From a checkpoint of a small contrastive image-text model.
Model: 64-pixel images, encoder arch coatnet, encoder norm layernorm, encoder activation gelu, encoder moe expert_choice, encoder widths [64, 128, 256], text encoder layers 7.
Training: soap at rate 0.0013, 11400 steps, batches of 512.
Data: 195000 training examples, 29.9 epochs.
Rows from block 9 of the image encoder of a small contrastive image-text model, named by matrix and row number. Rows with one number within an expert belong to one neuron, the router's apart. Each number is 500 + 40 x the weight over its row's rms, rounded and kept within 0 to 999. All counts start at 0. Numbers have three digits each.
After each expert's rows are labels from the 100 images, of 14848, where the router gives the expert most weight on average: "patch colour" is the nearest of a few named colours to the mean colour under the peak; "responds to" is what is common among them. Only what is clearly more common there than usual is listed. The data: flat shapes of many kinds, plain or patterned, on busy backdrops.
# router: router (encoder.blocks.9.mlp.router.weight, 64x256, trained with AdamW), inputs 0-255
# up: expert up (encoder.blocks.9.mlp.up, 64x128x256), inputs 0-255
# down: expert down (encoder.blocks.9.mlp.down, 64x256x128, transposed), outputs 0-255

# expert 57
router.57:454437551524509553506549532477473473488521528483428544541471553553505520472539522556492549436545461491519549421498495461415584500492415530479530487417506453443467515510526499533516485504551501576597473488465552454522446457467456499493505418494455547476474489457529500447488475508490459559495466428453455482483480505518500469510613602536469495464506533459497465473515582511490484487489508470442445526428521489461487518494449452415484486556509481508509485544518521511554493532537502481509545482497543521406545531457469466588554477499517544465439429541475496565503439519565546576542550495455573537486550552469541525539481487474434499446536460518557502485519515508550495552511473548476569547531474548542463515497495474517439543446592506474525487481492523513467435549475492
up.0:488404460529566480418484493592515530432495441473433444483521541472545450497506553552440470462499538465522492515513490523492469489432434486514499492467523533485470389544534515492482462497380506524518515499551546468514453532547514536473534470487497551504481534463460496468540488500455467411505434465531477567490471493438509521491535585506377495516506541443491590500514568455529501492494427494525408500454573562507520475465413414531410483554568522541502521551517493444550491537505498439485494498503537452545485492480458507525499457505483418458473475443499465462494572496478519539504429468472557460514477489532491457438487533536511537516442506461520560495495496516440513542575502544500451457499581477492482484565550484519465505531491518518493479481512469460555487501486564
down.0:490461571492465554571481564469458478579507490483517540477509538423553539549492395472488553490498441555526563465490558487491449461502516468479519495524535511483513537525558522505422570490445460467521561516532470524458515481454509518526462528535521584536530502511503500504563496533456518498512499534466434459562483540566554538512499485534544531506515511521453484537490475532459467568511511519455514511494435543502425563487440501461439496494508552483471515497498548493531442499454431570524520567467536521529503436476557469518483406515446488550486534441516440537578482496441524516504474543526608462574584519510483512524470480513434537483500532546514500535538502481516476563535499500514532434487486544426474529477481593558462478442541421506440472492537424590499535452568555
up.1:505496490491536479531465464524400488550503545498458610487463595447522458579545517485534423536439499475499540502524483503503507481448469514463508452453482515520504447448521522427567400450501462542530489487527446493507578495516485454529487546505551582472462471426471522523521533512493553464488468493543413486440564485512485510513473539532525473535458513478498558431516550431482526485520533558461478462583516434511518486549464532415495494505529528485522540562467493536509533521474482482542510469478587462521392474469466454501460558553453481479526512535541509486507550503544438534549513467407491572590543442495492526407561481447518511446501467462484433426564487485497565553499540462509488513478513534494505571516448470518520492474502561485471579517518510558499527505507487
down.1:533583544511486490476541502523461470516529483548495552490492455462475453574479476526506543552473462467518525500587515529514549529569470495461485445520512553464444507489513484454552561479484508504512492532503524561507513493541532577545409501455480524474433522510479479511491536559492593416490529570549495460463456595500475514490500515500456456448475460556498477512532499521471562528502388476505502528500526463481510491526479530446495479520516443562491437419610472468459551494504435460522530438547454515545464466508471579465546474566527495405465489596500505428538543537478471518503455493508474426453510521501505529458493500432561483447482566489565499495453473473404528434532448511527492490559505520480537479495522460453457507451612573507544505533496539551560490488489495
patch colour: grey
responds to: grey shape; its colour: grey

# expert 7
router.7:528421479534509441518436541479491514514562526517489443528459467544533460467458483510452508537483535473475478601453438465473447469436436551483477539535506506535509457495466498495460454523495468465551471473463509494531494541435578453428391578490503529497546542513520525513514474578516467526561511518419474531556538510507461457563509460466526562549540525450497512551538498501445521456475491456475490451443447517494554550460425503436546481509528543537552459452520473490521565521426486407449471533486486572477532453538523516433502445521509500483476463515488468508483582464486509521527557460455467492555421509489483415479519539491482591461558486533468417550504499524458482494494509474533378451528500507529509516491481539449566445567558524512504516511553565515468474511541498
up.0:485519491463498469438475475566501562540517507557479520531523497494466521524522479547545447497475513483434448486413495475507430491450502499485500463491560453500554489531462470496515553494457566496559433475497544512546447578504411573524521483491596506457542498464423507508543480528480559552397486573419436480439527488417469448468495485531491514585499553480466533505537508458574551454560470488449521559488478514434499525584533462454493563540511482508468545561551479541477416506496543489469457498525426454485460480513491478523514431577502500453541491508457501573452504541485482492480474502483533464504489432468548486541544549556510403506478533525513476485480395532495459478542475455496610510530443512449554537535475512528471519477517486550500529488506413505521528466490505
down.0:519447483435449422515515501446509444486519485507506426501535418430479457538537534490496528506529499502536511475485537418458469472527475471500465492486451566531603578495457525502506465464531451490518513538506513437459430456536515495520420510524529419482516518478580547476532507512483497576460484422504516429502460458479450531580504485527496556436523531445586530535512502491461496484516413446491454534499581497537507506447506487475486462504517523424520433499466545405541486539455471463479415510522446473524543508549433560482467550535466428532566509506567459483449505505469514512530533510492493453486556438461542521534498528488500588516556486458499523471548583535487551564533556488577492502483480563531455476518535502466435502513477554452474469461545534465485555434519550
up.1:496453537556466440475537523613528498484566477579542531518494492473460499489528511552506475483499523566497449506462404558526539510467481503507523546483529404494477460393539490503493494485494514419521503436473489495461509497548534486592462439538440526479515490391461460534524528557527514511497514453497470530512488480470484553423460442570478518531506485492558491523532568427517515598424491530555576527414520493483496481482477528487479532475550518457457541561579528483460501513491488466454485524440516566522444558557427504527476475610514480493487526488484495496486565494479490533522417433492440557522462493511550461487459504526526438522472501486527482510514492485464459539470472475529529527427458566551479456561499554515481474537517445569508477517545492482513604490552532
down.1:436527462468459462491520553515461535586532473513509459552547476423550539453434545507503532493511482458486442451559585441439483535457489532538498576545427543566508484549477509526448471525435534458555535494527482583526472499513474451509526567440574448456523484508544536507462472520529481518508460501493546464547490524514493494424499517497590510476453555463482538513490483497537487474525482483491483470536518532459526479457457535394499544469433506463585413502511519539516430506530565546511516471547490511488534486464556431512521530471462558555569482497492516482454487443521466504483487475503550489547517593549452491446493487488525485486484548432502540488592464529554606549539525414499569467497520544549542590522476498459527516497517486500549533436521467532510494417490505
patch colour: blue
responds to: blue shape; its colour: blue

# expert 58
router.58:457504538504538463465471492515557561440486483541504505453487521465476587550508521511575510429460445448487531516519523553539524501507514522442436435571465434517520444475535514490554563513440584538544471498459514533447450528479499469506498512444477525511505487414445435487446456441489448510499511479468531485511468530489467525482562552541548479454469492582447486467527483463588533489504508460457478551511511551506549443486511547554522549484471524420491467502526500538483456540524528530541464501517533537581572527508478540569567533481542490534514549436464476457531547540469550543495508554562545445433450534469480512451492461527509583425451456413487524504511559426525447482515464600463515445474480460440521453522505554551428535424502511526532520457487457501477459494501535
up.0:450502543473477489470462509500503574493451481515545455489547462493485540514507539431520591504625475509469547497464442522535503556533470520530568466509511501480499489471469505548423444498559522500490558462547561491475480470536418530451524472497530526487506446538490439437481523498508496499557509485537442495480526412497499504519515438534470491560480535602575530454541544475544529434482426515524525550429477467508464545571431548442431483483477578469484477555545494512509522505501517557580457481465496476496493491526501505377435493505512581520522476432508515446547488477450542465577423523523520497488445475470513482454434537484426524505486543501474505536460535517522458481545505419494404498394507458494535516503484504531522523560419578528504512510511514486521532522495548
down.0:497488509502478462529498478489457501486455537563518509502459440552424527521423475598503479475483553495469569518475461511534526526579543479481423409424498503484536522562572465411526605540496439491490533544539490500488505481459522505532502527494456474501534539561508513442512439510447462549495554496448478515499484529541568522503529568557504416569477474478492525478574475419537550462459505515442534507545466573480528543492486422493523500539554466503545465437465436501464539530463519525511512536505505531541479545571507419546551471518504506538526497562414522517472524509547540467521531501470491471475478551417461583549480485513498454558445458396579503482547441449480441465467482481535523470556498427448534484465488490449465494488491455502505570494487552503533489471514533
up.1:517475464540498464561475525494469504484489546485552485489502480405405513546506461503455518455481454553435492509523542496583501441516505498544514491502548487529487452464463510473468493522515554505537483485521506562529543418527487515493541487466584458437460483533495507596481462431566419494529493587461601471500583467562495494540571480508551547475457480511536471512547503488555482497524520517502495509531445476540471523538452530451521516548560467415466552512534526508503530514462483515489423535490515447511498574521534484505544445493492419503467515555448423464446481510454512500438490508471436404525553586517515506482494571463530535424482514521440484466462522507507479531491510473461470455545477491496595490449492398497534509563452528539510507439458414498429414505488525
down.1:434489465486485537581569513492500465530516504530504545528527499493566487529567520523486504535521531542443470539472512471526482509460474513581541458547473478456510558551522508344548526493443472521515429530445566488455531458530460483545408517501420546521551507475500538568451557523503525553523555468453540360509445486491482476532503498494484545460440487469444538547452417479456533446454523510533454517433503501474591453485540532458500473541524419559543510473503427518550509447470466410469547579433551484541533508563462479467487516520545424430485489479429542501465488581524462481511491511517502487525498431491491464556545462533472437445555490501488545470499516495480517539485524505565496473514551514503500487466546524512498502493555505458455522482505503491464526464521543
patch colour: brown
responds to: red shape; its colour: red; gear

# expert 48
router.48:521489512505482530486491487427547502506493552532489500582473499529519541529472500441521417537500565473495432455472501535481560516460546528498556496525526548562488425473499476542462532499529471445524462419469578509533463481514514490475520481450443477446560503504502492436506461560457470541466536528433458558488430522519453435465502481486488587472538516487513454493534438472526475473533459478510432520485538496442471475488447529447532538489544503526527497461532434552580530541507479509467547462535471492462550520558467540545558486485484520563446475481413490506467529534578483525564563505438576464469452533521517468469561527514583482454532539577520481465531419506570552437547458449535546502592516561462532526453460527480474455549579525438516543479504492431477446457560508
up.0:493483492434530564548444520386474511505456431557502474534532557588497415503488486507486444440513591517510522496543414510485499483483547526471528467481444499480435509438466566496511566518536465544570500498554485476521545387505486453527506524543508482484492499483476558498464473503536515454510479512515525544475502558522476518532467458475413475483437475475539473535526466457481566541494503491532497460472482509472475466451586525579523419461475462537521496453492570515524497554542549396545487493451485537496540507477504432515469525483559552520448493500535545539507477500488557504494557517500467500519447496543483482501496561519489542480524495478525618517517556486531441495533484593420538579470508498440484490461489532479568497530539489501444455532419580520483387473474509
down.0:541436543491550487537496545531482518480467499471515455454429497548493475551469536498479554511517487426510512531546518496504589462568499405580531446520495541512435531507532492504532483544440539495506472531533595506480549488537469463458546452501515561551478539541501555460470581507561429474476518532485518614480521567501464422428530558591504507513523505515495512435474503478431503438530510450444547439470489519491477451592497517485457462446570502518481580509449540517498528488447535520492487481509468494470515514473501502510487457533501537519487505481540450515545504502456583574458464545404519502546510426510442528482488494454436442511533496467526506613562571518484499490476484494457489484478581475477527488497476474456552472524542575544528498515423505537438490478529571
up.1:494603470560470475444562531499500542476516457471548563492522527477466535523473541513477453510481503493493552498540469470448536485518442438499488517506453522492508535467588522470534463466492418440591496553463446479557455495555439531555494496476452518535546520546487539491512524459573460490539472491549427444524468504454443523562580515508455610554527483522467444458491484465517476499439564567541504462512475526513452483491462488471562463525568537473464461494505496535537508413527522511533490455504469459542442562440417468546466523503396496535512516471520538530471465515481499577565564505456568551541514510497524404546493458453468505528466483554466532409506477556535537485484500484510426526534552508565509533531442532455464476582508484520541491479495511501503537490423483
down.1:524478484528423478564507454513560417508512626499547573486452521498507507538461536508556504488399556549446528468549530455450482535577419510588413514479464523535521468540524492529490483441538459489442580420481511490488539496466448548459448484509507540490526569470514529553493526524493424475528520447471474540508451522536479545515519538476542531539554495497500534472443502505528478526461521502409544538484503512494527421450484481562546483469449484516486489420503471509511523511552479573472473533433554523452510464485536579524447545498511478451545504454448536548472535449422526497506544521539486444603480440578475525465478547505552514574489515488538486508503486492574535574470518480478566547460471520439482519513514480502503432542509472446559478509480532449468477512465503
patch colour: blue
responds to: blue shape; its colour: blue; star; count: one

# expert 13
router.13:518547533454561531506503424522466512523520496511459534517568560560530505516501547474528472475528551471493526504457527540430578491460550593593521519521509529513500480510537457474498458472536446516527450512533511551463536429482458425475538461503452478572500534464527460430494504512515502447505479512552472509519610502536442496484480504553501428485414458545526476471530482574497507525491555489542500541456562468527444455493596453465456445479502543524534530523420527527518466552502510541554585437538506486476450469571493557475431432484492529497485466494536533525473462470501458518531495487534529497514471501452470480545536396498512456441459542398512542479540461484484545487436444596495528457474513435490457475495541409553476523496474465542458486482427527444472499483469434
up.0:527502506478462544466430468571477491525450522489603583438474561502508448472465522539467450552505517536518508513490508568508514531472552571468520543542500478565500501462530494481461511535536444494498449495532511539445441529484394514541485487520469500492506478510513476544475457508448422517526514506536524499490463529492518569473422488452558428521528446475536511500494509483472484455433540479567489594512428550512534480511554530458513487386494506431507469498479499507436538495495546473453470519528516455395512515512455465538530485416473514548477465462545489467457389458489561523552498509476539534490544447523547532394567451476518522514451467466511513472557482472497509575561511493524517512488556423545566490573418547455566469459473523522581536487505547507462516513489519
down.0:497452523493525504507571462462476562484512488448492481535461552479497483567474520557562493462510527512535461421518482524501452537502556461501515504550516521572481540458466496584541566523547515454440556502477510441491546515456498502515609506486528571478413477523547446524429425435470556519517476492490547582493534506515524501492566607580569492555460469521521476556491534491438507481564485529506516497498428390469513509517483515494493504497545552478510465475477550475522521520531530523533445488489486563617468490508504468463523438501509534508460486508512523514436444536482547475492501563548475520449538475439518537459439512531437545518469505452542509457490536489536402454410523532517507535503466427445482540555444531489461545475483531539517482476397483476487431495460448
up.1:475468502514599461525536467464514416573477522511524507428502493537510503472541550435502461487523539512486473496519509507520463461488486453530463505532481496525443589487552472496538486504596551543499451492446490527517493467517455558477567519560539524476489469503438518455490530512488505507417529455458513500549554533519485446477466440443584457412498493485510449490544475528469491541534500477504476530506439470481482514579484522469524459486451558512532434524500601538503531428525501515509524485493469484520540444478508524522460529542454518460493501467419520458500447503490534438544529497453529448511477559454464503479543550483486529457508483426452609533580524527446504440441507436505396509574525487455532462457526569529420518507461461481540523497434482612481418547566542
down.1:538581509539467485516489545510500567532492467486562534468550496588381551553521502500498496507495505539501559419523552455491545547516496506466483518487463429456552567522430570592527555389502457488488471395494584523456473456523467464425451484504515460467501519408429518499501467506501537508500566418463511452542513460436486498521479553482439502530489576496530538449510444400492438516443443484451543505441477495441474536502550469586435499526484528573462490501474485458530491498491573534424465506476534525440498522487519513444489485508532511537485461471522483500494575451563479545502538513506472560545519470532524479454510451573521552475490523480547497443494499544546507530550507499543578481500478484517507480539514553500585535477465476450498525479512504463512486499492495
patch colour: black
responds to: count: one; heart; largest shape: heart

# expert 35
router.35:468480445523437530481468532545475512434535430539538496504485490472508482518487457528455480496472516515449500499511546553479478533529542425579499449555525475454473567520498487526461505488477467558522593463468514459544485502539519491447558447452507506476551487557553539567443576500470542452470469446540510540440567460501500446498509489482491498515538573515539497429457462512488433541478525521509519539481459471468486471568468454567516479518569461468443466522542488533454457430550506469443505565449466534537454534456590435440499544509433469478559545494434487527532507532552443536492484422526465447552558504513526470508495549540511469581573484498559455476463515499436469460552509455527473538469520576512467580482435513484418519510519520491493503479480546520468409453559583
up.0:522540551503487539481529523482418476504583525498560588477472540444473481543532490479424475546460506559483478507462474501553474534545509473483445446511494587539482531504476495440438502496513525548454509458519512514520485444571471462472530488529483512524574509538448554480601520526562484500552535497437467555486507566522504467446489433503480465464521555481557522510524445498435535553442519471506506551507522407588509554462424542441485552571487554501527452521466509541499502513500475511511493498564571488529445473427504441552490515466485484491452567538607433487534521504532451507506498474468433445549478473500517426537522429514495541452463476402565519528437530481584498512461483450508477494487498550465559449453495492425471515491495507495513494557447523500417530483561495
down.0:545479535472509466507473513446563531488495411472434529530515525534542484575562510445449516481422515446562592484518522505528469487439514488423470509474542471468536474511522483487530502438397501430536484497527514501571620532506533432541384482484578494556536538526488526544509527518485543463489506491469556473493503564512490446540494579503487508489523492580462477530505567493554431446448546470540556555513518534486507562510459461463597618491540510503486530546464502503524404445461418534495502459455542530529518537537528485481539534519515468549500468484417542561492504526464476550495484505482474503515461522455532499519508550522480526458462504527489538505488475459461589546512475547509548453503471544466468534525494464538501552438601452509446525477526477530485509480516503
up.1:534535462538513467508451472450592468501472482473525474508512478535449572475600488522479479511508476459521547511588464477548515503501506513504507535460450589526461557468472483484486479433476555479528483443472522478488492501522524570490451591567531546455469492472469476534481482457458582465459472543416457438492443512488507434487466465578460513486543523504523479499527442500455501494460444478490555548518464442403491439478463535433513485526490422453455543518432520531463459524512585461480487514560517581555532561517555466552472510460520516469512421522550421575544478455528561464456551573585559494387501510541481528443469493489448526502441472544498467496565516540483432490502506467488505465466498477471524449519524486513507546490459462537507491568544454508470495483505536
down.1:598537579468509572488462497497434434497447502449428531531511528489555601470544443524496482456537494536490465461473535536477446498603519495446460551481465537504511500470521474559533501528579461448511451481474486522488501470506482592528506510428544478443529477455463518566492536553486530498425447495433552479501434567506554548559500455481459389470493533558512477483509454532552432493473489448515520522482455557457491516454510551488534552477472544473453545521526473528542551547509509486543473541515442521471488453486540486455531455489473488439518476498503486565547574488538431479445541505500480563525482494499515414527506473478619498440492594453463561488499523457505456460481451494518489530526540534450519527529524511548571513486459513489529432498539482464549513437485459
patch colour: pink
responds to: white shape; its colour: white; count: one; pentagon

# expert 3
router.3:562536432461433454512477534487466453520519453514565550469469496424538495552542510505536449496518482507487440477562529473504468451493477439542539528549457510516548561514457536509439521520457483508515507496469446534555513502597445593576538447530472483449500496538523488477557562512540549511454528530512510496432498427512467533447498488506519524503557580506453448505448549473538459523479456560441572405452481513459513472510513543521508534535534477451524563454523473493456438543549476549487558454402475521534499562459458506433477556486486451527534563483511507518551485558545511533475463533556473514587501433478531494457530499561443462544443496472478536508487464539443529463452507477437536538472472490485575551473515547578506477558455423459511484516450491448533544511518452
up.0:564514483505444496538502460521532418476515502467450479448502490503555516422433513540467498478471482563521478467505476535544514534508537505551448466516565453465513489486521539539497504501473545530453476429573445569481488459571525519552449478423476507452451508554565564533404468479448496472504502471544496503494475446515442532520512556461442536529581525476515587424504468501510413572493507639462426407511470459525460556514457467557492465465517564468561499476513494475520504531421558540601505582523473535523505499452491526493531481515525582442517561549456539456500533495520517504526523555500496543530436490529530538514512493509517527489567545458449475455489467534502517501443514462517505449436520519514471583466468487491475522595472492492495536535472451510477466515475464
down.0:502417461518468469477508518476497495483479552547515452510480537491486500532515472444518484468454466582459450443489461544497475480454507505551462524489407582528487519565441545533542463519527411493521553521485473501606512475526448512468459530546487543487483464474496558488462444461502525507487474413491450478526557552368549492504460531513503471495496589539498526503437445414478569496503406539567562463481431479456431467428539428492533588513456493498539515480546452557530483494462490586453413489524544503538516492520485502512526534497432471508491502550512533504537531471503507572440548513517481540488539482484497549503486469485483593481486515450512508531506516522463586497520509547474482523466569558521520530468466557557502557508441517492511437444511460425448520519499542
up.1:451522532559553531490448459457483481487518528452576483515460494469538586458471442477546480477531452534497545487465466457467456464425530445535558546546516540535469521492497474527537510511544521533497497526523489447515531455567512539521474469442490439449561516489515464485479535551532411469479485558487538513526545533540556500519495507432478533495471491491543498463497412597476511514491480533487532457498516541521549555453440501589459511561446519476509439461487559485480524504469472567492466614487482478596461518480506510400456537389485442532537559510453490557448604551423477526497541474445498529561505516487448484458530472514577573446552463505502482457463497561521538473448540513490480514480514451532495520472550491453504447431507422477505495458493533575503504484484472
down.1:515430524474483462480468549520536511422626486498388429488503514432527488511523516561582484480499531503492439517453475513471457465515565505556545535478433530472520449514527498501474440597480557523467560593591480469546466552532516484517493514527534497565503522410496507469511477552482497456521542533509473479473499532554512500490435494529509456434460517481466521494400487468497555500537497552498547559544588501498529525535542455430409519492509492410445495497578471455444529500553494515451558444470492431470522467497459514504535491476482506551456478436455525524492507515524446476537538467522510495491511491453521518503418522434499511510480493540454516548595513510515503574549519436454477505503473446551532491523474494518531539594413557482501511461496540491486462528471463
patch colour: green
responds to: teal shape; its colour: teal

# expert 52
router.52:482477446584474469552461571502525449525574504495559481524451489497559454462559479559431586487514466462497464463561445525419469519492477465539502551535556469452494571514431468526472431499465489540511501416434419465505444517448534487471481513533482524483492474476503614525545536572479507479473464512511433539515573536447554531592480453509450545456525540407565508526505529502461528511456514554503519514460477482484520571474489460475522500493486498488495487557519483470458522482539451437463573517464538509422489520547499509471547538527516482477502492528522519491525545491449436529462507472535451543572572530451559461559462507494418559484555464478511463475465478538542499539504484466446531488522442478576488526535463470417487491473577531484550561510551542478468493448515464
up.0:528542487460489451515445547440559478496494473508509454423500522532449500518464489523488504521540517563423466526523526502523509527507488559448480446520513513471488478516521489547520480471476498479472445542518531525578464523480492505498510425543434445524468448512515534498531418483514477549504506493540533464582484513509466459494470486590528453514485463507442470515487476480513484435547471508504460486530443553513483533526468459509542537525545480512548498513500468484577496615477545527426527495482528546552447452515486584482443458445415466497575415530526583499519515483547403494468480443478550497509453441468583542495474423574510465519446488457455448488511531503508490594542559541499484467481564480574488431437564554576456481515499476444524582488500443533487512389500536
down.0:489446463520502588476506407439462499519527451552480489511535463472487463503560543462552507518458553438550549522536550488547462523525470508514491534510483462495549469465502465538491477490486495507504573506548432552534461449538546494471514545450509557523514592506483499561464526531506494525503461602544535502505513488492500522481456549504492528461549569524492527447514506470465468532538515548408461511503462465515460491444528511504541465517485584538506486457528546515508501407442554497489485459421499547439493514507546543514567548564495534414526501439557490477481511425423421535499481564560542510522525485555441531498542501519494502454552559582445474446551548557544429431480538551476491525480428513491467457521510534463550429536537483477509513404524480419502485497507408
up.1:505503512547532551504457523511520508498543584552528468516358459475454492447437494528502481551591501525527510452456474504470553513501490462442498472428468503524482514422468501547505533515430457468544445449487644524499469439528468515491421464511504497485550524511491482476503528493538543476593542477455549501521489514483464478523513432445469545431571501488500508547498542469504495495499431495516548443515499443488416489484545520438488534537499537438492485548525435468501421530517487535539541458483476505473527542482571513524437542492454500512480513486494430516510498491488482531528497494463535466495431436542513468462565429549546552473473545483564521477547534520484555415457524450527419493544568583476479561486550547551430479551453508416515494465483509534531535540537496
down.1:538462530516514508494466537523494504446494476484498469467527508485448559533531483496479499449492471536566506477484516483619500433434543487512476487550515506499489406555531510411507561532512484497523486462501534508498543499503486509461470519590444566575571532455496520511473416493514534579451489476514532528540492440461459481455457536516580500442496477509522492478521482498506488585548548462481495465474462416565541506510450514438521482433506525530503573440522487462556485570502514470471509532487483522522515540470514495493400550479535508430506562537649517489502459408514522476523501494534512483581449526560546580460545570517523451437478501465468488500503524569490500492500513478476506455517519591517501408520538465475452567533475432499546493526525450490550528493409555
patch colour: purple
responds to: purple shape; its colour: purple